config = dict(
    arch='convformer',
    targets=['vehicles', 'line'],
    loss='cross_entropy',
    adamw_lr_other_params=0.0016,
    batch_size=64,
)
Rows from expert 1 of block 4, named by matrix and row number. Rows with one number belong to one neuron. Each number is 50 + 15 x the weight over its row's rms, rounded and kept within 0 to 99. All counts start at 0. After the name is the row's rms in percent of the matrix's.
# gate: expert gate (model.blocks.4.mlp.gate, 32x96x192), inputs 96-191
# up: expert up (model.blocks.4.mlp.up, 32x96x192), inputs 96-191
# down: expert down (model.blocks.4.mlp.down, 32x192x96, transposed), outputs 96-191
gate.64 090:35 79 13 57 52 44 59 45 28 72 69 65 71 61 67 24 37 43 39 72 69 73 53 17 64 44 44 49 65 38 50 61 75 62 53 61 51 51 52 32 68 44 34 58 56 44 67 53 52 48 55 58 44 61 54 65 71 40 63 68 37 51 61 53 55 64 43 66 60 53 40 68 00 81 48 49 51 39 27 43 45 56 50 56 68 44 66 49 56 55 66 58 49 76 28 69
up.64 087:70 51 39 27 52 62 51 33 37 65 34 53 39 17 71 26 69 59 41 74 37 66 17 70 48 56 50 74 69 56 60 36 55 57 50 50 17 44 24 58 63 52 59 30 56 58 50 72 53 41 54 26 28 58 59 51 51 56 77 66 46 82 43 43 55 55 60 46 31 39 55 60 40 42 32 39 61 52 50 23 45 42 48 21 49 36 55 41 52 38 75 37 29 48 63 60
down.64 085:52 35 48 46 12 65 60 37 32 40 60 77 72 48 51 08 56 71 70 54 54 53 51 38 79 34 43 57 57 66 45 63 37 41 51 20 42 50 66 60 82 41 41 45 80 16 80 51 32 51 62 51 58 46 18 47 26 30 64 51 44 45 54 32 40 42 52 52 58 43 47 45 61 60 34 20 52 41 54 53 43 46 43 60 55 82 53 43 33 52 59 42 81 67 35 52
gate.65 087:44 52 60 31 68 66 51 79 52 25 76 64 39 36 55 37 53 48 59 62 59 48 64 56 38 37 41 35 65 17 68 46 65 57 43 53 59 63 65 40 61 34 33 43 55 37 67 62 51 40 46 81 79 58 51 11 52 42 65 48 77 71 53 44 53 62 44 33 51 48 71 45 53 24 58 72 55 51 54 58 71 50 59 33 80 46 28 30 60 66 27 53 37 82 30 90
up.65 086:64 49 62 48 53 55 66 46 49 59 68 62 63 52 70 60 32 47 40 69 49 27 22 54 70 44 54 53 49 72 26 27 36 62 72 40 51 21 20 31 36 79 67 50 45 64 33 47 21 67 56 60 51 40 51 70 50 67 61 70 65 63 73 52 56 61 47 68 45 60 17 36 58 45 58 41 56 66 29 54 54 48 74 77 47 57 56 67 37 38 63 12 61 31 14 64
down.65 071:63 55 35 42 29 47 47 25 60 45 69 54 65 47 55 44 57 30 36 42 55 61 48 52 66 48 36 44 58 36 56 58 75 78 30 38 64 55 70 57 38 49 46 31 62 66 69 43 54 61 43 68 64 22 56 40 39 26 42 24 35 45 51 57 52 48 41 45 65 46 59 44 49 67 63 66 69 28 53 48 29 59 40 59 46 44 53 55 51 78 62 37 61 64 57 39
gate.66 087:25 45 33 48 45 52 44 43 45 49 50 58 69 42 58 57 66 64 51 41 31 78 41 65 57 41 47 70 60 57 66 81 28 45 40 60 64 41 59 65 52 47 59 44 45 73 61 36 67 66 49 42 69 10 20 41 34 45 60 57 36 59 53 66 51 40 36 08 33 64 45 51 37 48 50 69 61 37 32 59 66 70 35 50 74 54 31 32 71 48 71 57 44 41 33 32
up.66 088:31 19 41 43 35 57 69 58 52 62 28 61 60 43 67 62 69 74 41 63 54 49 26 57 43 31 54 47 60 51 29 76 65 50 57 65 61 43 42 56 54 59 58 65 49 63 72 34 64 54 53 41 20 29 45 47 31 52 48 53 28 24 57 39 23 40 48 13 40 52 43 56 34 39 47 61 63 42 47 52 63 58 36 33 53 70 45 42 50 50 50 36 70 11 26 13
down.66 095:42 34 30 99 38 50 19 68 50 48 76 69 41 61 53 67 48 49 70 44 68 40 62 17 70 42 39 55 35 47 57 46 50 10 41 73 61 67 57 35 50 33 51 29 53 29 60 55 50 50 36 44 51 29 54 52 62 64 59 40 52 49 42 55 42 66 45 58 45 51 62 56 42 72 31 62 54 53 69 26 60 47 41 66 48 42 46 40 76 46 75 34 22 65 25 41
gate.67 116:85 77 48 26 52 26 50 49 55 57 48 45 41 48 45 72 62 47 18 46 14 53 55 36 37 35 46 44 63 63 41 59 43 34 46 45 29 63 72 39 46 35 32 62 58 48 80 58 38 17 64 49 51 45 74 57 48 66 45 28 54 61 00 62 58 15 55 60 69 33 60 44 26 43 51 54 64 42 47 56 59 46 34 40 50 73 38 56 58 57 38 78 34 50 72 38
up.67 111:03 23 48 69 53 72 50 50 41 45 50 57 49 58 62 22 40 39 69 55 77 48 48 46 75 74 57 47 29 62 60 19 65 59 56 53 56 53 08 63 63 59 71 42 30 50 25 54 63 92 34 66 31 52 33 45 59 34 34 76 46 45 74 42 35 76 42 32 31 76 46 31 73 68 51 29 21 49 51 41 44 51 65 68 58 36 56 75 42 30 50 32 68 52 44 56
down.67 093:46 24 51 46 47 46 63 47 44 60 48 54 41 57 35 47 72 51 35 55 36 75 33 51 58 31 46 60 77 66 63 37 46 53 20 35 57 42 62 43 35 02 40 55 60 59 87 63 41 34 83 43 82 36 68 43 32 37 65 20 36 58 36 57 57 51 47 60 24 49 44 48 93 33 34 32 49 54 52 35 50 48 53 74 12 58 33 57 72 40 51 59 46 33 46 61
gate.68 091:73 27 24 42 51 53 26 41 38 71 62 26 40 53 35 28 14 48 46 66 28 59 66 67 61 15 65 48 86 54 63 60 53 24 36 42 71 63 64 57 50 75 26 65 28 64 56 50 56 51 35 69 54 67 47 28 69 41 59 42 52 74 58 58 32 17 57 55 34 22 19 35 46 67 28 66 47 43 63 40 21 67 56 48 76 45 51 61 72 33 53 76 51 44 68 41
up.68 088:85 50 72 30 44 70 42 58 22 48 53 62 47 50 58 24 18 46 56 27 74 40 45 49 74 17 61 53 60 55 48 43 65 49 55 39 85 54 54 42 66 49 43 37 82 63 53 31 39 67 55 54 42 51 42 51 68 62 60 41 65 61 61 41 54 34 56 49 42 49 69 51 53 44 50 59 28 47 59 25 41 44 44 39 58 53 41 55 47 58 60 95 30 47 41 42
down.68 096:62 47 42 76 79 59 56 81 35 54 47 63 56 28 31 33 38 51 71 43 21 64 57 33 64 30 60 47 63 44 45 54 70 64 59 50 56 31 51 55 43 36 63 71 56 63 83 32 42 19 52 37 87 78 49 48 43 23 51 71 60 30 51 58 50 35 75 46 43 50 41 34 74 22 23 53 42 57 58 44 31 56 36 42 51 48 36 60 83 24 53 70 55 76 39 75
gate.69 119:41 50 49 57 52 62 70 52 66 47 44 34 46 24 56 77 51 59 28 73 49 50 54 59 54 35 59 37 51 61 36 75 41 65 44 66 42 63 53 52 59 31 64 77 72 72 36 34 43 36 61 44 45 53 63 38 43 73 21 67 22 53 61 63 67 37 82 49 40 32 62 67 55 70 41 17 64 62 49 52 39 52 43 49 47 51 31 39 64 37 48 32 49 57 38 56
up.69 122:46 53 57 36 58 40 30 42 25 54 72 56 68 66 50 18 49 49 72 24 47 30 47 36 45 58 36 72 49 47 50 28 49 35 54 46 65 46 40 48 41 74 32 38 28 45 68 72 57 70 42 48 49 48 42 63 46 22 82 35 58 44 55 39 45 55 15 50 50 54 29 33 49 35 53 85 31 38 54 49 60 50 48 52 59 56 67 69 34 60 53 65 50 34 59 44
down.69 100:51 76 59 65 74 28 71 70 74 73 48 66 52 46 36 40 39 30 55 41 42 40 50 56 55 37 37 60 56 47 36 61 59 52 60 34 47 61 57 40 12 44 46 64 62 59 44 50 33 32 57 56 39 36 50 43 55 53 43 59 20 59 61 56 81 29 64 49 55 47 50 50 52 65 33 37 33 70 34 57 46 62 91 69 38 51 41 56 59 42 58 54 57 43 47 61
gate.70 093:64 27 60 73 38 57 65 38 48 53 81 45 43 72 56 28 28 87 43 25 56 41 28 27 37 49 35 53 43 60 25 32 43 64 53 43 52 33 41 41 60 83 80 33 59 65 49 55 56 61 35 55 23 59 60 54 34 60 41 92 70 46 55 49 55 51 50 31 55 70 66 61 34 59 25 34 39 42 68 34 42 46 75 31 73 49 07 47 69 62 39 42 13 12 46 39
up.70 099:46 54 40 64 50 75 43 60 57 56 44 32 55 34 40 54 36 46 58 34 66 94 50 58 51 47 66 60 53 53 69 79 39 60 53 73 54 24 58 41 50 55 29 60 55 81 59 51 73 79 67 37 43 62 58 57 54 43 25 42 44 50 76 63 66 40 41 57 45 29 64 52 31 35 48 41 64 44 53 45 30 33 27 50 51 31 16 38 70 68 53 33 12 48 38 76
down.70 104:52 48 59 33 50 32 59 62 65 58 53 19 67 52 43 31 50 52 30 36 34 57 88 48 52 51 58 78 30 45 56 67 42 44 38 36 51 74 56 20 47 59 43 46 66 15 85 27 24 40 48 41 58 47 60 41 57 85 79 42 62 64 34 38 43 52 57 53 68 68 48 55 67 61 66 31 27 49 41 41 49 38 48 34 78 49 77 40 70 31 51 67 65 47 28 42
gate.71 083:37 26 41 85 53 37 31 48 48 45 47 60 54 55 62 53 54 19 37 45 67 41 42 57 50 28 38 60 65 45 66 97 46 54 47 53 29 63 29 51 40 33 56 27 54 36 86 20 54 62 33 60 31 54 54 70 59 58 61 36 68 50 60 36 57 53 47 87 51 57 40 42 49 38 81 69 43 72 42 57 57 45 24 50 63 39 64 25 61 50 53 68 57 72 43 54
up.71 084:33 33 39 88 40 50 48 35 44 55 70 55 34 42 35 88 53 35 44 50 66 49 46 44 33 31 29 39 79 52 47 99 31 77 40 17 54 63 55 64 50 32 54 41 37 45 57 29 73 58 46 63 30 49 62 67 54 47 46 47 44 48 45 63 63 50 47 91 52 53 41 56 46 46 72 62 30 62 31 70 71 29 21 51 73 50 46 24 41 53 46 56 50 50 38 50
down.71 098:73 40 51 58 76 53 70 18 59 49 51 52 47 35 55 49 33 57 49 53 48 50 55 67 34 24 61 47 45 51 53 42 58 48 46 71 42 40 46 21 57 43 46 54 56 41 73 46 76 23 46 21 73 36 58 47 57 63 47 66 45 47 68 36 47 37 35 68 27 58 69 10 12 46 28 49 80 32 21 33 50 33 61 56 51 33 67 51 43 32 48 70 65 31 28 39
gate.72 083:55 63 59 31 56 58 34 90 46 28 59 30 47 50 55 38 65 49 61 57 48 31 34 70 38 39 69 42 57 42 69 36 25 58 40 35 47 48 31 24 20 43 62 45 65 98 74 70 58 38 31 52 53 57 57 37 45 71 21 57 52 55 57 49 52 61 40 33 36 65 41 61 65 34 49 45 49 26 50 33 79 40 61 29 53 61 65 44 46 60 64 74 60 47 32 56
up.72 092:53 32 60 56 39 51 54 47 48 62 52 65 37 53 47 58 30 56 32 56 54 61 46 45 29 66 25 64 55 63 33 52 58 13 44 70 13 70 80 59 74 29 49 58 44 18 48 40 32 60 55 26 56 42 34 50 60 27 57 60 79 38 40 68 65 21 29 71 54 48 62 39 53 49 49 65 39 74 37 54 29 76 51 72 37 22 34 35 54 52 82 27 43 61 51 17
down.72 099:71 69 47 36 44 47 34 79 57 22 46 59 56 55 66 75 33 24 39 24 42 42 73 42 53 60 55 59 36 46 73 40 36 65 75 50 50 63 49 41 40 46 82 44 58 69 49 69 29 57 12 59 32 38 49 57 54 42 12 51 58 47 40 34 52 65 36 54 60 71 55 57 40 58 55 56 37 18 51 53 70 33 51 61 85 57 57 42 57 73 36 23 51 47 37 34
gate.73 096:39 63 38 53 39 48 58 56 37 59 46 55 78 47 35 72 38 62 74 46 55 16 69 27 75 52 50 68 40 38 48 50 47 50 52 54 55 43 54 41 40 36 29 47 69 28 47 51 59 58 34 47 67 50 31 61 50 42 27 29 77 38 25 52 62 20 33 60 42 93 33 45 31 57 48 14 41 44 48 69 71 62 56 49 00 42 48 74 64 50 53 42 55 32 53 60
up.73 094:54 46 41 42 58 48 61 51 55 49 35 39 39 59 59 64 39 47 50 69 34 60 35 65 40 71 71 18 29 74 64 75 76 51 61 50 29 72 57 42 66 38 61 70 60 60 32 60 40 61 43 50 42 40 63 51 41 47 60 67 17 58 76 61 75 55 55 20 56 53 64 81 66 76 25 72 60 47 52 56 64 30 49 36 86 39 44 43 50 52 37 35 11 58 60 42
down.73 102:69 54 76 35 29 52 32 35 58 54 35 50 24 54 22 68 39 50 75 37 32 24 51 58 40 46 50 65 60 49 64 69 46 80 33 29 50 18 70 61 51 44 38 37 67 49 59 74 50 43 64 75 31 37 30 48 46 42 57 56 64 27 48 42 24 32 51 57 31 51 63 40 40 38 82 44 44 53 50 65 33 35 48 76 42 45 61 50 47 70 97 59 56 33 57 46
gate.74 084:76 28 28 73 57 52 71 50 55 58 60 42 75 48 34 47 37 71 42 46 61 59 64 57 41 37 62 53 16 51 55 59 62 41 51 49 54 30 30 69 59 58 68 58 43 53 58 58 49 39 33 57 38 56 48 52 59 17 31 45 37 62 53 62 44 28 73 56 32 33 38 15 59 70 26 51 60 50 47 45 74 82 64 66 72 19 63 68 70 77 44 79 88 44 64 50
up.74 081:68 63 67 38 59 43 56 62 53 56 45 56 72 51 53 47 54 33 32 64 34 57 87 66 38 58 16 63 44 68 66 46 53 27 51 52 28 47 61 58 45 48 60 63 51 35 48 52 48 46 73 63 66 50 57 42 46 70 45 43 48 73 57 62 53 30 50 55 47 27 41 34 90 41 16 39 68 50 49 47 74 64 66 56 69 42 53 17 46 60 20 49 32 74 75 43
down.74 102:62 41 14 44 36 56 46 42 51 50 67 49 35 40 75 56 35 45 55 71 76 30 70 46 29 54 63 33 55 56 39 34 41 40 50 50 59 61 55 65 37 57 60 66 23 53 42 57 67 60 55 62 32 50 62 50 74 56 36 64 51 40 85 40 69 38 63 39 47 33 52 59 16 48 74 48 52 53 49 31 68 26 61 78 58 52 74 40 71 63 52 38 43 54 51 69
gate.75 126:55 58 26 61 59 39 74 77 43 33 48 48 61 40 71 48 42 68 56 50 45 64 74 35 59 44 55 43 58 36 39 73 80 36 57 62 81 49 50 46 33 64 42 20 67 34 50 56 68 37 60 64 58 60 29 28 55 59 35 28 33 42 35 63 32 41 68 52 67 35 49 65 31 66 61 44 71 24 46 39 67 15 47 54 68 39 42 46 23 54 48 36 53 68 61 48
up.75 121:53 32 65 58 58 51 39 56 63 74 56 51 42 47 36 35 68 35 42 46 47 54 16 73 48 59 41 61 41 69 68 38 25 76 40 32 36 53 60 64 55 22 48 85 45 87 52 35 41 47 41 51 36 46 51 81 61 26 60 63 54 62 65 36 66 48 44 45 36 59 55 45 62 27 45 51 19 73 70 53 42 62 65 37 45 61 58 33 55 47 52 55 54 49 31 52
down.75 107:42 25 50 74 54 31 47 42 68 63 59 45 43 41 23 74 51 52 23 40 36 41 49 42 67 24 69 54 49 57 63 48 48 44 53 35 34 54 47 60 27 53 48 44 46 51 59 59 50 59 70 54 65 64 72 73 84 43 21 26 50 59 43 74 39 48 34 39 25 49 61 54 53 27 62 51 34 65 17 52 45 38 59 59 57 58 81 27 19 58 70 82 45 34 70 61
gate.76 110:61 44 59 36 65 46 45 34 39 45 32 28 26 47 50 37 32 39 23 73 23 42 32 61 55 42 45 55 61 58 37 55 51 30 59 60 17 54 52 45 73 57 48 70 61 36 58 46 43 42 47 46 67 43 49 63 19 69 43 42 43 74 79 63 74 45 79 43 59 38 43 73 76 57 58 39 40 37 38 45 49 45 78 74 44 55 50 69 41 50 42 61 69 61 38 42
up.76 108:71 51 75 44 99 51 60 35 54 37 49 40 44 53 54 36 69 31 33 63 00 37 55 43 47 63 75 55 42 51 46 44 35 40 66 79 08 53 52 61 53 54 50 40 70 41 32 43 65 44 48 49 51 63 48 52 39 61 36 24 41 79 51 53 49 46 59 33 49 38 45 61 63 48 71 38 62 50 67 44 50 32 72 70 52 42 41 64 55 40 30 57 53 77 46 61
down.76 110:29 33 59 22 62 54 47 22 53 58 53 30 75 26 44 43 50 30 65 68 86 51 61 49 55 53 61 50 61 57 58 56 58 85 54 37 51 52 25 37 22 61 44 39 31 42 48 51 65 32 52 38 76 48 44 22 61 34 62 39 66 56 57 57 66 58 36 45 46 56 64 47 36 59 79 63 61 48 60 38 59 50 72 48 61 75 26 24 37 71 71 57 42 59 52 60
gate.77 099:49 39 63 46 53 47 46 45 42 36 56 47 44 44 49 32 69 59 55 58 00 71 64 75 33 60 60 73 60 62 65 59 17 50 56 34 49 49 52 28 52 41 74 59 37 69 54 53 69 58 54 53 47 56 82 66 50 44 34 45 41 60 48 68 44 33 31 22 31 71 42 58 23 56 70 51 30 31 58 55 40 30 49 26 69 48 42 53 64 72 47 28 66 55 45 57
up.77 102:45 46 54 63 48 49 61 25 45 47 61 51 55 59 20 53 37 55 67 47 71 62 55 28 57 50 41 38 41 33 56 36 59 46 35 70 45 56 85 59 48 72 54 40 46 34 32 84 48 64 49 71 62 62 44 58 36 37 68 58 82 48 65 25 32 46 45 84 61 30 57 57 73 39 38 31 56 59 51 56 42 54 45 58 47 69 88 55 29 16 74 40 30 52 45 64
down.77 108:57 57 33 46 45 51 54 66 35 48 51 49 47 35 55 40 41 46 54 65 65 27 26 28 58 45 52 46 66 68 67 20 50 50 53 50 55 53 36 32 26 30 51 79 61 45 43 46 59 80 44 60 42 47 77 34 41 39 43 48 39 66 72 85 27 24 41 32 32 48 40 20 59 55 37 63 35 56 56 30 62 53 44 30 55 45 45 56 27 49 39 47 54 57 71 53
gate.78 122:46 34 76 49 40 52 58 42 59 49 61 82 43 20 49 74 61 44 46 60 60 80 42 58 16 46 53 67 52 80 38 52 42 48 48 74 59 46 40 49 52 49 39 66 64 63 32 29 56 66 62 15 38 58 41 75 39 36 55 45 64 48 43 50 49 47 30 36 60 47 47 65 34 52 48 56 53 64 57 48 44 62 65 70 51 60 61 27 79 61 66 27 68 87 48 36
up.78 106:57 56 72 51 58 72 45 48 65 66 51 43 53 33 62 47 53 51 41 57 60 61 30 37 41 43 55 55 57 78 45 55 58 56 48 77 53 41 47 64 49 60 38 52 74 62 39 44 48 50 52 34 52 63 48 75 34 58 87 39 66 40 37 50 54 63 39 39 53 49 67 74 25 33 37 54 44 71 63 41 40 39 56 62 49 27 63 12 66 80 58 23 75 59 33 40
down.78 096:41 61 80 55 30 53 57 44 53 44 25 52 49 44 44 49 32 36 18 51 43 79 48 74 35 32 74 58 62 56 42 54 13 35 40 61 39 68 43 43 61 15 76 84 85 55 37 58 37 74 66 43 40 46 34 59 57 79 49 68 80 66 49 58 32 58 68 57 33 45 61 37 55 37 46 36 60 58 49 53 39 53 43 38 55 52 46 44 50 39 47 52 34 60 26 33
gate.79 106:48 30 55 36 72 56 49 34 55 58 69 29 46 57 50 60 55 37 46 33 65 45 38 65 32 58 40 34 59 44 82 52 41 47 65 28 44 57 38 64 79 60 48 42 48 47 48 41 66 42 33 57 76 62 54 36 70 41 52 50 65 55 18 73 48 45 41 59 53 48 45 66 68 34 65 71 22 23 56 62 45 62 55 71 77 64 32 42 37 34 25 43 67 25 37 57
up.79 113:42 67 35 61 40 56 67 62 49 49 46 56 70 57 46 47 40 52 44 55 46 45 72 34 56 46 58 53 44 51 28 51 39 68 26 57 45 53 50 29 13 36 64 61 44 47 64 55 31 59 67 46 39 29 38 47 58 49 54 50 40 50 72 26 56 49 54 42 46 50 54 39 31 74 42 30 76 67 33 32 49 34 34 39 33 46 72 65 59 65 80 67 26 80 59 49
down.79 102:65 38 87 40 71 58 59 41 34 48 40 64 61 51 67 23 47 31 50 27 42 77 49 57 50 62 42 75 22 48 78 47 42 64 59 53 63 35 42 62 62 44 46 49 74 44 45 60 38 80 27 52 41 68 36 48 37 13 38 34 50 58 18 23 53 74 39 65 52 65 36 48 48 39 61 35 54 34 61 47 65 36 49 91 44 32 45 61 81 74 22 26 53 40 38 46
gate.80 095:60 77 52 31 38 43 36 54 51 60 35 34 68 54 40 61 58 67 52 51 27 56 55 52 53 62 58 42 58 72 63 64 63 29 40 62 60 43 27 49 54 39 34 48 76 48 43 63 33 47 60 56 60 64 66 44 53 54 63 54 74 44 29 57 55 65 23 65 45 52 69 83 77 61 39 49 58 46 44 41 43 47 53 37 42 39 53 43 55 52 56 20 49 33 71 79
up.80 094:33 34 57 59 53 52 61 60 57 45 58 70 33 26 62 60 51 58 58 40 77 54 53 48 45 34 55 56 50 47 22 43 48 66 61 53 44 71 61 50 42 34 67 60 12 46 32 25 54 42 33 49 52 70 55 58 53 47 48 59 28 42 54 41 48 34 84 42 54 25 46 27 20 62 73 46 38 59 53 54 67 56 53 54 62 72 36 50 62 63 52 75 41 77 24 47
down.80 100:64 72 62 42 73 47 54 52 33 75 78 32 42 57 52 42 66 64 41 48 42 64 09 43 49 42 38 33 58 24 33 47 51 54 44 32 45 23 23 66 35 44 51 51 65 71 57 63 52 30 62 30 59 45 65 56 65 55 42 66 10 28 66 56 50 45 52 43 58 33 56 49 74 41 52 22 72 55 24 27 69 42 49 84 47 58 60 43 60 32 56 61 39 43 57 70
gate.81 084:48 39 38 49 55 69 46 32 46 63 33 72 56 49 62 49 50 90 56 63 76 61 44 37 58 93 53 72 47 38 62 41 25 63 47 30 68 57 76 72 37 67 32 44 47 52 43 60 61 38 38 52 15 59 45 51 54 57 43 47 26 45 29 50 18 08 46 49 50 50 67 23 46 42 49 62 51 37 68 56 57 63 31 65 48 68 26 35 59 63 45 52 55 53 59 28
up.81 091:45 45 36 41 51 52 54 48 53 57 30 41 37 42 63 54 40 65 62 72 45 62 31 51 41 49 57 39 25 18 47 53 65 61 38 13 33 74 82 58 35 52 37 35 28 38 35 53 37 46 33 47 43 53 47 65 44 34 51 56 33 39 49 52 43 51 73 66 30 41 66 63 82 59 37 60 61 52 80 80 40 73 28 73 60 83 34 42 51 38 45 42 65 56 35 33
down.81 083:58 32 51 63 30 39 48 44 28 29 50 49 49 60 68 56 36 37 52 49 60 66 73 52 37 61 57 36 34 91 60 53 56 55 65 89 64 48 52 22 77 63 53 60 51 65 32 36 62 39 39 51 24 45 52 64 77 46 51 66 38 74 52 51 63 32 55 71 39 50 48 67 59 63 63 44 64 25 64 35 72 60 30 47 87 43 63 38 69 43 53 26 55 58 30 50
gate.82 097:54 48 64 60 48 58 45 48 37 52 65 49 39 63 38 42 63 33 23 53 32 26 38 50 62 52 41 50 60 48 21 33 56 51 70 27 57 48 35 37 75 60 39 78 55 26 19 57 55 71 56 61 53 64 42 76 59 18 45 38 52 64 16 50 36 54 22 42 32 61 70 46 74 25 65 42 51 57 38 54 63 66 45 80 62 65 70 40 59 45 28 40 36 66 58 63
up.82 100:31 55 36 38 50 41 61 71 55 59 50 46 53 41 51 62 31 68 58 27 55 95 60 44 37 59 52 23 31 48 66 64 27 38 24 81 40 53 71 58 31 47 55 32 45 72 79 59 60 35 45 34 51 52 50 22 51 88 44 57 60 47 46 55 61 33 69 40 58 58 38 69 27 69 48 50 54 36 69 64 49 38 60 31 40 43 30 47 58 62 75 52 59 41 32 34
down.82 100:31 74 39 65 15 71 37 35 40 75 29 58 59 46 44 24 43 61 42 36 71 72 41 62 72 31 68 66 37 65 21 31 52 41 54 68 76 42 58 91 34 41 68 57 42 57 25 40 44 72 59 48 40 34 61 19 49 70 47 49 33 45 62 46 48 58 47 48 44 45 68 42 30 67 07 39 47 93 41 51 47 38 58 61 45 54 36 49 68 26 54 30 39 71 51 32
gate.83 083:53 30 55 49 58 44 44 41 15 47 45 14 53 54 11 22 47 31 54 45 65 44 44 64 56 54 38 55 69 38 19 42 52 52 45 40 71 61 61 70 41 50 59 51 39 78 63 47 47 33 58 53 52 65 33 52 41 73 43 61 39 43 67 82 36 69 72 44 88 36 27 35 67 88 56 59 56 36 74 72 56 45 52 58 48 33 27 34 53 70 44 40 23 57 77 53
up.83 082:49 87 58 55 44 59 35 43 81 46 78 37 71 38 39 59 48 74 27 49 45 59 52 24 31 40 64 56 56 45 14 35 36 56 59 57 43 55 44 50 67 14 23 58 88 32 49 58 50 64 52 31 27 33 59 36 43 48 64 51 24 39 50 49 46 60 53 42 45 71 49 44 45 36 22 68 73 39 54 29 54 47 34 50 57 44 58 25 53 49 69 45 42 52 42 72
down.83 077:53 51 44 53 45 08 52 52 41 82 55 64 40 40 40 34 54 29 56 30 70 37 66 49 38 67 49 39 25 52 83 65 48 73 65 39 28 50 52 29 26 42 22 30 57 45 51 52 41 65 60 38 56 55 30 61 50 57 45 49 34 32 29 41 48 57 61 33 69 51 63 39 45 93 56 81 59 69 43 44 20 42 37 41 56 43 51 68 57 55 40 51 48 55 56 54
gate.84 098:31 34 77 57 54 49 55 58 52 52 55 44 62 53 56 27 35 31 35 46 73 56 34 49 47 45 18 31 37 43 22 34 47 54 51 57 46 63 49 41 47 58 56 82 50 34 68 65 44 32 55 36 44 57 24 58 65 49 56 60 36 63 49 65 40 55 17 48 74 83 12 19 33 50 74 52 48 45 47 61 60 67 45 73 49 34 75 58 68 48 72 56 65 46 24 25
up.84 095:54 50 41 59 58 71 40 62 47 62 31 54 43 65 36 57 64 40 59 46 41 37 48 45 38 55 42 73 36 65 67 56 38 58 45 21 87 37 63 70 34 21 24 30 60 82 62 36 54 49 29 17 67 47 61 57 30 54 46 46 77 30 54 69 36 50 68 30 44 42 55 61 45 71 64 41 76 52 46 54 59 44 54 78 57 47 32 41 82 57 69 08 29 52 52 34
down.84 102:50 53 62 66 57 45 65 40 50 37 47 55 52 84 49 51 57 65 71 76 57 79 22 99 58 83 59 68 33 58 57 67 58 33 54 63 33 40 43 62 66 39 63 35 39 32 31 48 38 52 53 49 61 53 20 36 61 52 46 28 53 51 28 35 46 51 32 87 60 87 25 60 53 56 57 40 38 39 55 50 69 57 43 43 69 56 46 59 44 50 35 46 68 23 53 70
gate.85 097:46 61 43 35 45 48 48 53 81 43 40 63 39 53 71 53 52 29 38 70 55 44 37 78 55 34 51 39 38 67 79 47 67 27 57 54 35 56 57 47 49 49 62 32 62 43 26 41 28 35 65 63 48 40 52 42 46 59 27 60 29 43 67 44 40 45 26 49 59 70 37 56 64 28 55 27 67 39 51 21 50 51 52 14 33 61 68 78 74 51 41 59 17 76 50 58
up.85 095:23 59 45 61 64 48 64 23 68 66 33 55 72 41 44 58 75 53 41 35 52 54 20 49 63 13 54 43 36 43 60 32 63 37 64 48 39 46 53 16 67 54 53 51 32 31 51 44 60 38 71 58 47 52 45 21 64 58 51 44 57 65 44 47 50 82 32 38 48 62 53 47 65 39 49 22 61 50 61 39 12 52 22 46 57 62 64 80 58 43 47 38 41 41 36 80
down.85 096:44 48 46 20 53 49 17 60 52 53 44 43 63 70 53 40 58 28 51 33 34 38 59 49 32 52 44 60 67 66 65 24 46 42 43 23 42 26 58 61 44 72 34 56 77 44 58 58 63 82 58 36 63 59 63 33 70 57 71 58 63 43 38 54 47 53 52 81 61 82 44 54 62 65 46 42 90 60 46 35 26 52 36 55 01 65 61 80 61 40 42 69 45 65 48 38
gate.86 106:55 43 38 71 38 68 48 51 54 61 43 54 50 63 77 30 45 44 64 35 61 44 53 34 46 48 47 46 29 58 68 47 60 42 60 35 65 47 63 69 42 47 37 63 42 54 63 58 66 68 37 25 56 51 43 38 49 80 39 80 55 32 37 48 46 73 56 69 51 26 59 37 59 52 50 77 40 54 39 21 38 54 38 12 24 71 66 58 50 44 50 56 76 59 51 54
up.86 103:56 49 33 62 44 67 48 56 42 63 28 49 58 46 70 47 64 49 53 29 46 42 35 35 56 46 56 53 25 56 74 39 66 53 64 52 62 36 73 70 38 54 45 44 40 38 60 54 76 68 49 31 53 45 50 56 75 78 56 64 49 47 40 46 57 72 47 81 59 39 48 48 50 40 55 51 39 58 28 03 35 47 41 38 29 77 58 66 56 34 42 47 81 65 56 50
down.86 104:45 32 33 51 34 43 63 25 45 62 63 60 52 45 46 45 53 49 43 66 52 40 52 61 56 44 62 45 33 52 42 38 43 48 57 42 56 67 37 41 69 32 66 39 72 56 60 60 75 18 35 58 38 18 62 62 94 50 64 55 67 46 68 44 35 45 56 43 59 52 91 50 46 39 17 53 79 66 64 57 41 52 33 50 58 76 76 61 49 53 29 26 48 17 39 54
gate.87 101:47 41 24 95 34 52 47 51 63 61 61 15 30 46 43 46 39 48 40 52 51 42 40 42 48 63 71 21 52 38 76 62 44 51 27 53 51 53 41 64 45 48 73 54 54 64 62 44 57 61 46 35 46 69 47 40 76 42 39 56 45 33 50 74 57 17 48 49 52 46 45 33 70 41 60 36 22 59 79 59 47 55 51 65 69 49 80 44 58 44 41 69 32 34 41 16
up.87 106:59 30 36 98 32 60 36 55 53 54 61 37 32 31 55 26 47 42 45 53 63 53 57 44 61 51 39 16 67 45 74 57 48 48 43 55 60 50 49 66 38 49 59 65 64 55 54 44 71 61 56 33 56 67 55 36 75 52 36 35 35 36 51 50 38 38 50 47 35 39 27 10 61 48 71 28 38 66 65 54 47 52 72 85 54 45 77 32 62 46 32 71 53 42 39 36
down.87 100:51 71 40 61 47 24 43 57 34 38 68 35 49 13 65 61 44 83 49 29 55 40 35 73 68 29 43 74 36 58 38 36 56 40 52 45 82 54 50 50 48 51 66 60 10 54 39 43 45 40 39 67 73 35 66 59 56 39 54 66 38 22 34 60 60 64 52 56 52 72 34 96 52 52 24 34 72 49 54 30 50 31 32 43 45 56 47 41 60 67 47 37 74 60 79 54